From a checkpoint of a small image-text matching model.
Model: encoder num experts 16, encoder patch size [6, 6], fusion encoder moe soft, fusion encoder num experts 64.
Data: trained on rendered made-up planets, 10.1 epochs.
Rows from block 3 of the image encoder, named by matrix and row number. Rows with one number belong to one attention dimension. Each number is 200 + 20 x the weight over its row's rms, rounded and kept within 0 to 999. All counts start at 0.
# q: attention query, key and value (stacked) (encoder.blocks.3.attn.qkv.weight, 480x160, the q third), inputs 0-159
# k: attention query, key and value (stacked) (encoder.blocks.3.attn.qkv.weight, 480x160, the k third), inputs 0-159
q.139,208,157,206,188,212,226,199,185,195,178,179,188,205,175,204,216,185,183,174,189,212,192,194,210,205,165,184,206,238,198,200,202,193,206,183,200,219,234,195,189,204,207,178,190,228,188,186,178,156,182,212,202,147,209,225,189,226,223,183,219,204,211,211,182,182,191,185,184,187,185,202,203,185,202,242,214,180,179,243,225,220,198,205,237,248,217,186,264,202,177,206,172,191,226,205,192,223,204,189,202,198,210,194,186,222,209,208,214,170,203,238,162,196,212,191,214,210,192,230,192,192,198,155,221,198,202,214,180,185,207,229,210,181,170,179,217,196,179,184,198,181,169,190,186,231,233,180,194,184,206,192,183,205,207,185,167,228,159,168,192
k.139,219,189,200,230,203,207,169,187,226,204,160,200,212,200,186,196,162,195,228,192,211,172,210,217,184,201,199,258,181,208,213,230,228,188,196,172,194,219,201,195,223,191,200,223,220,193,171,187,204,197,182,237,201,176,183,195,187,239,226,197,170,175,221,200,170,191,185,199,193,223,216,220,211,221,223,189,193,223,228,224,199,225,180,193,196,201,192,225,187,212,230,225,151,193,192,226,221,172,184,238,176,185,218,193,213,190,172,197,174,189,161,169,211,222,213,184,188,193,178,186,233,192,209,192,202,197,218,167,167,227,220,188,180,187,197,178,238,197,194,168,211,214,199,190,188,221,179,183,201,157,188,243,173,203,213,217,203,192,195,204
q.140,160,208,250,218,214,223,160,205,214,208,185,222,191,192,178,211,188,213,190,205,215,192,209,204,182,204,182,191,209,216,215,222,204,184,230,181,182,210,186,198,191,193,217,227,229,194,195,206,172,202,190,186,191,153,157,186,247,241,182,192,175,199,215,211,187,210,224,203,157,201,154,201,191,206,158,198,172,176,232,180,234,189,181,172,196,191,201,206,206,166,208,225,222,190,203,169,202,176,237,203,206,203,187,176,203,223,201,190,186,175,187,191,196,225,203,191,223,232,211,212,217,166,223,228,205,223,174,185,220,209,192,175,224,210,197,182,198,195,190,173,202,157,180,222,208,215,214,202,174,209,231,198,225,197,203,186,229,226,170,200
k.140,191,174,187,227,209,201,204,219,239,185,240,208,226,223,174,201,171,168,224,177,180,214,240,186,202,210,208,224,217,204,205,184,166,206,180,195,238,166,179,182,203,217,214,224,208,192,217,191,254,232,179,205,213,182,201,217,205,185,249,184,186,188,186,175,218,211,237,155,212,176,204,156,201,202,186,176,211,214,193,170,194,208,213,213,158,197,193,196,201,217,232,209,204,206,210,199,210,166,211,216,214,180,191,184,178,215,210,187,229,210,198,233,201,202,211,216,190,202,199,182,181,215,181,196,223,174,198,185,190,209,186,183,172,188,186,207,229,215,169,167,201,197,193,221,186,188,172,160,230,194,202,209,168,200,217,191,178,227,223,229
q.141,175,174,198,191,221,210,198,218,229,177,196,201,142,210,212,177,223,170,216,166,189,190,226,179,196,170,181,189,190,191,201,199,178,223,216,237,189,234,174,206,203,215,177,169,187,172,171,153,224,190,202,206,202,157,211,196,215,214,174,205,190,173,206,196,233,210,201,206,188,198,223,191,201,175,179,200,234,216,234,195,201,212,179,204,199,217,186,230,205,184,164,174,181,223,225,199,256,202,164,184,190,204,231,181,200,180,230,178,194,194,212,190,258,225,196,186,206,185,229,205,203,194,167,216,196,194,225,168,199,206,206,182,195,222,211,185,193,209,211,224,187,204,221,171,196,195,191,226,170,187,197,178,197,177,195,213,210,180,206,189
k.141,241,186,201,183,188,195,205,189,125,219,196,229,184,205,208,209,228,218,164,212,177,183,200,189,203,212,241,181,207,184,210,219,217,200,165,206,208,233,212,219,224,214,220,197,207,196,213,207,207,193,198,209,202,218,198,169,197,184,196,202,237,200,161,207,190,144,195,197,187,231,169,209,175,204,231,262,167,169,205,238,192,198,219,214,200,224,193,187,191,200,192,170,208,182,222,187,196,221,203,199,167,186,172,209,179,205,190,191,184,195,210,179,149,204,213,179,189,219,221,175,186,190,212,198,190,217,233,217,188,160,224,215,216,197,188,212,195,208,202,234,188,215,212,190,192,189,213,197,189,208,184,220,207,187,200,181,168,168,222,185
q.142,206,218,206,222,165,166,218,185,208,211,190,208,245,196,194,183,180,201,199,223,188,184,186,224,199,236,194,233,196,217,209,180,200,195,168,158,213,201,232,212,219,172,233,187,187,233,214,242,224,195,197,224,182,253,191,225,200,204,215,200,211,224,216,199,164,184,180,216,211,226,246,203,230,208,194,215,171,185,196,215,191,185,224,216,227,172,207,189,226,199,213,184,173,207,190,201,164,189,216,220,198,205,214,206,232,201,173,230,200,207,205,187,188,179,202,191,202,196,169,228,192,192,227,216,169,214,233,162,183,188,224,233,203,181,174,202,217,181,198,168,232,234,194,206,185,203,204,185,219,181,190,196,165,213,193,215,197,197,168,211
k.142,189,217,192,218,209,208,164,212,251,194,204,196,188,194,184,201,168,211,238,184,203,222,189,213,224,182,206,203,196,183,188,227,213,207,206,165,201,221,208,201,219,209,214,204,208,199,177,192,194,199,194,187,221,180,205,213,219,197,198,204,168,199,189,195,176,212,198,211,163,162,228,212,209,196,178,177,230,178,207,205,188,215,152,167,229,180,196,202,199,199,236,221,239,176,241,203,248,157,215,201,219,206,190,148,229,175,209,171,166,208,177,202,229,204,205,207,181,188,189,233,224,194,223,219,200,203,184,175,225,207,236,197,193,182,246,211,222,209,191,192,194,205,220,221,157,203,183,207,199,207,226,164,202,198,197,203,211,185,217,232
q.143,223,160,203,200,198,186,200,208,152,189,188,160,212,181,201,229,194,223,209,179,223,222,202,200,228,183,180,207,208,230,226,181,191,208,217,206,172,183,215,218,182,193,162,205,205,169,212,248,192,187,212,190,197,215,201,199,201,190,221,228,228,182,193,223,194,200,173,213,212,189,211,191,196,180,224,186,196,220,147,181,188,183,222,216,242,188,174,223,201,210,233,204,216,192,185,178,189,201,197,207,208,217,151,193,215,227,173,204,178,216,226,195,170,201,189,249,207,200,208,198,194,212,195,145,228,195,173,206,209,191,166,208,166,175,218,220,177,203,213,216,187,182,195,210,211,223,182,191,212,235,172,178,190,252,197,210,202,216,200,197
k.143,216,205,201,199,239,187,167,179,229,178,194,225,194,188,210,207,187,170,216,201,201,195,205,176,193,205,179,223,202,165,211,207,178,188,209,221,175,202,198,214,198,208,154,172,183,205,197,164,216,178,196,204,217,178,224,217,203,178,195,207,183,206,209,221,189,204,163,205,211,176,211,203,179,215,213,191,179,225,235,189,183,216,196,245,185,222,204,221,245,188,199,172,201,200,177,199,194,207,179,212,209,170,197,201,184,227,205,215,236,207,193,184,221,238,175,186,225,222,155,182,213,181,194,209,202,182,196,158,153,223,186,186,200,190,178,151,213,182,185,216,259,188,184,207,197,202,184,203,191,188,192,203,167,200,158,220,191,194,200,246
q.144,211,205,200,175,229,185,223,216,197,176,229,218,175,205,185,209,212,157,173,195,185,203,230,192,231,234,223,175,225,184,232,215,199,196,186,198,200,225,213,206,213,232,201,179,215,195,235,189,178,207,180,212,234,175,210,211,230,203,175,179,204,207,179,207,230,204,218,202,166,190,197,171,165,187,188,210,191,185,213,211,193,202,178,210,198,202,226,199,171,190,185,189,235,190,192,172,183,223,235,191,240,201,155,167,190,169,229,193,206,185,185,200,200,211,158,217,179,226,219,190,204,188,195,224,193,218,202,201,220,214,200,211,194,196,200,201,183,162,176,217,218,158,180,220,187,191,155,216,177,225,232,173,222,176,179,199,200,167,224,193
k.144,202,201,154,211,198,195,181,198,205,225,175,176,191,169,197,177,196,236,227,176,236,216,182,206,177,205,218,208,208,220,205,187,215,211,172,182,219,221,210,182,165,245,209,245,216,164,165,221,195,226,210,155,178,200,184,168,199,234,195,174,187,196,203,221,187,205,224,204,206,200,197,211,215,201,171,175,175,207,200,197,174,182,168,172,197,160,209,220,180,222,231,206,206,184,176,178,196,189,175,213,183,183,208,196,190,170,172,189,144,204,175,178,203,208,207,177,193,161,202,206,224,186,216,193,208,213,166,229,190,200,217,183,187,171,197,211,213,191,179,158,211,210,187,169,204,198,194,192,217,195,192,204,199,181,211,226,196,173,214,224
q.145,208,233,198,208,237,172,195,197,206,212,189,242,189,199,174,175,171,207,218,192,177,214,204,190,213,217,224,204,217,166,205,210,163,226,208,187,186,235,204,189,199,203,193,207,163,156,144,197,238,229,203,184,223,203,226,190,199,214,206,190,229,211,182,232,186,204,205,234,168,209,218,183,207,167,152,212,203,183,211,205,152,188,189,219,181,174,212,192,190,193,213,192,221,178,236,191,192,182,222,203,213,190,198,209,228,181,203,214,214,191,192,197,224,214,187,183,199,202,171,216,218,186,223,233,190,207,185,165,183,211,185,197,194,184,207,194,231,199,189,203,219,243,179,214,172,206,188,205,190,211,226,201,163,182,184,201,180,179,222,247
k.145,221,230,195,239,211,163,184,176,186,214,206,213,237,207,164,193,147,215,214,202,200,179,163,228,204,185,203,219,208,223,187,207,183,182,213,179,187,179,204,215,206,193,207,213,204,213,188,210,229,198,227,192,208,210,222,183,210,185,223,209,199,190,212,212,166,183,178,203,203,204,210,205,205,229,215,221,170,182,193,193,161,197,211,194,204,195,192,194,224,185,230,213,193,177,207,247,179,201,206,223,200,179,200,209,190,226,161,212,210,231,177,186,197,210,195,173,212,198,166,207,209,209,255,180,204,189,196,167,172,186,214,174,224,199,198,163,237,223,185,165,218,229,160,200,174,242,210,174,223,193,197,224,172,213,183,179,181,211,206,230
q.146,224,218,173,250,188,197,190,179,176,217,180,179,242,189,200,180,139,176,214,197,194,189,194,221,208,236,195,213,186,227,192,192,201,200,199,176,193,189,222,204,196,181,219,255,212,197,196,224,191,215,197,211,195,209,172,178,187,212,230,201,198,185,232,190,201,215,195,199,200,219,201,188,202,204,220,199,188,204,180,190,168,174,177,184,199,183,208,189,200,220,243,196,160,176,208,200,187,156,224,214,202,165,209,214,204,178,167,205,173,173,206,165,191,183,200,181,209,186,205,193,215,210,242,206,186,210,204,202,194,220,215,187,191,189,203,186,244,205,182,149,219,216,181,188,184,209,190,176,235,188,196,225,138,201,236,212,209,204,204,204
k.146,186,197,242,223,175,208,178,185,202,207,199,160,201,178,229,197,159,185,194,217,183,208,185,212,220,210,169,225,225,221,195,197,203,214,202,179,196,186,186,211,207,176,203,205,224,229,218,231,185,200,196,217,199,221,163,211,198,202,230,236,181,199,205,204,240,208,186,215,164,232,222,160,217,196,216,175,204,165,190,185,215,208,148,229,212,187,235,207,203,220,204,214,215,195,213,203,204,203,229,213,236,185,178,176,216,198,211,219,184,188,179,174,218,183,205,225,193,199,223,216,202,194,200,215,198,250,181,187,252,221,157,198,185,188,234,209,214,185,201,183,218,206,186,227,201,193,185,201,192,214,214,165,187,226,235,221,226,214,182,190
q.147,195,174,198,214,231,175,216,215,209,205,151,238,179,230,175,222,198,198,233,182,216,173,210,183,183,194,202,212,169,208,200,188,184,188,236,187,180,199,199,170,205,215,196,194,183,200,149,189,217,219,180,174,216,189,221,198,200,199,190,196,182,216,236,187,165,230,199,194,213,191,226,245,186,214,193,214,233,210,213,171,205,172,201,190,199,200,173,201,186,201,186,206,199,214,201,189,197,159,166,172,180,233,189,211,198,211,180,201,209,200,201,213,190,180,227,182,230,183,198,197,219,229,236,152,234,181,200,148,215,215,187,188,224,238,230,171,193,211,232,201,195,215,221,213,208,169,223,193,207,191,202,225,184,182,214,198,193,201,228,210
k.147,221,212,215,225,193,181,214,174,173,219,199,222,197,182,205,204,215,200,162,196,211,214,208,186,229,183,232,186,227,188,195,210,201,225,195,175,199,213,191,218,247,200,208,180,204,222,215,188,195,210,172,205,227,219,210,181,204,161,198,196,193,161,162,186,210,161,219,232,173,211,180,167,220,194,218,210,173,137,185,182,203,209,208,215,187,208,226,146,185,187,200,233,233,189,208,190,182,230,211,177,187,222,183,214,178,211,226,214,210,174,177,179,181,200,204,181,179,218,223,180,196,202,223,192,215,226,179,218,251,205,194,188,219,194,209,206,228,217,183,217,185,206,216,197,172,173,219,184,207,225,200,187,199,187,218,160,193,198,214,178
q.148,181,192,214,167,174,213,230,256,203,216,219,165,187,210,218,185,227,217,203,205,164,227,195,191,205,204,202,169,186,204,188,182,222,212,176,214,212,201,196,173,179,191,213,196,201,186,230,222,213,210,187,216,181,213,177,214,171,207,196,198,204,207,182,208,233,211,204,191,215,199,230,192,205,206,175,185,235,212,185,176,202,224,194,203,183,194,204,180,165,258,182,212,190,240,201,193,209,222,210,216,224,216,193,209,222,173,218,177,201,205,207,193,203,166,209,243,184,181,211,191,191,216,162,203,190,220,232,256,221,182,174,244,178,211,210,231,174,178,235,229,204,219,221,196,202,183,189,197,195,171,202,187,237,225,212,229,191,186,189,191
k.148,210,198,181,159,239,192,238,195,167,180,190,196,187,183,188,187,226,210,180,201,217,182,190,215,193,192,186,147,211,182,232,179,199,199,219,220,195,233,175,211,177,212,164,187,194,184,194,195,199,183,227,187,171,221,207,175,220,206,162,188,214,197,211,210,226,201,194,211,237,213,212,230,182,207,183,246,185,226,202,212,180,178,219,180,198,222,198,223,179,181,165,175,153,207,163,203,187,229,188,171,196,200,220,213,182,196,200,203,215,196,220,185,222,200,179,156,196,170,184,194,220,198,207,206,183,208,213,200,180,205,226,194,234,231,183,188,188,186,213,217,209,206,177,172,211,253,216,225,195,173,201,219,193,185,173,203,190,165,192,176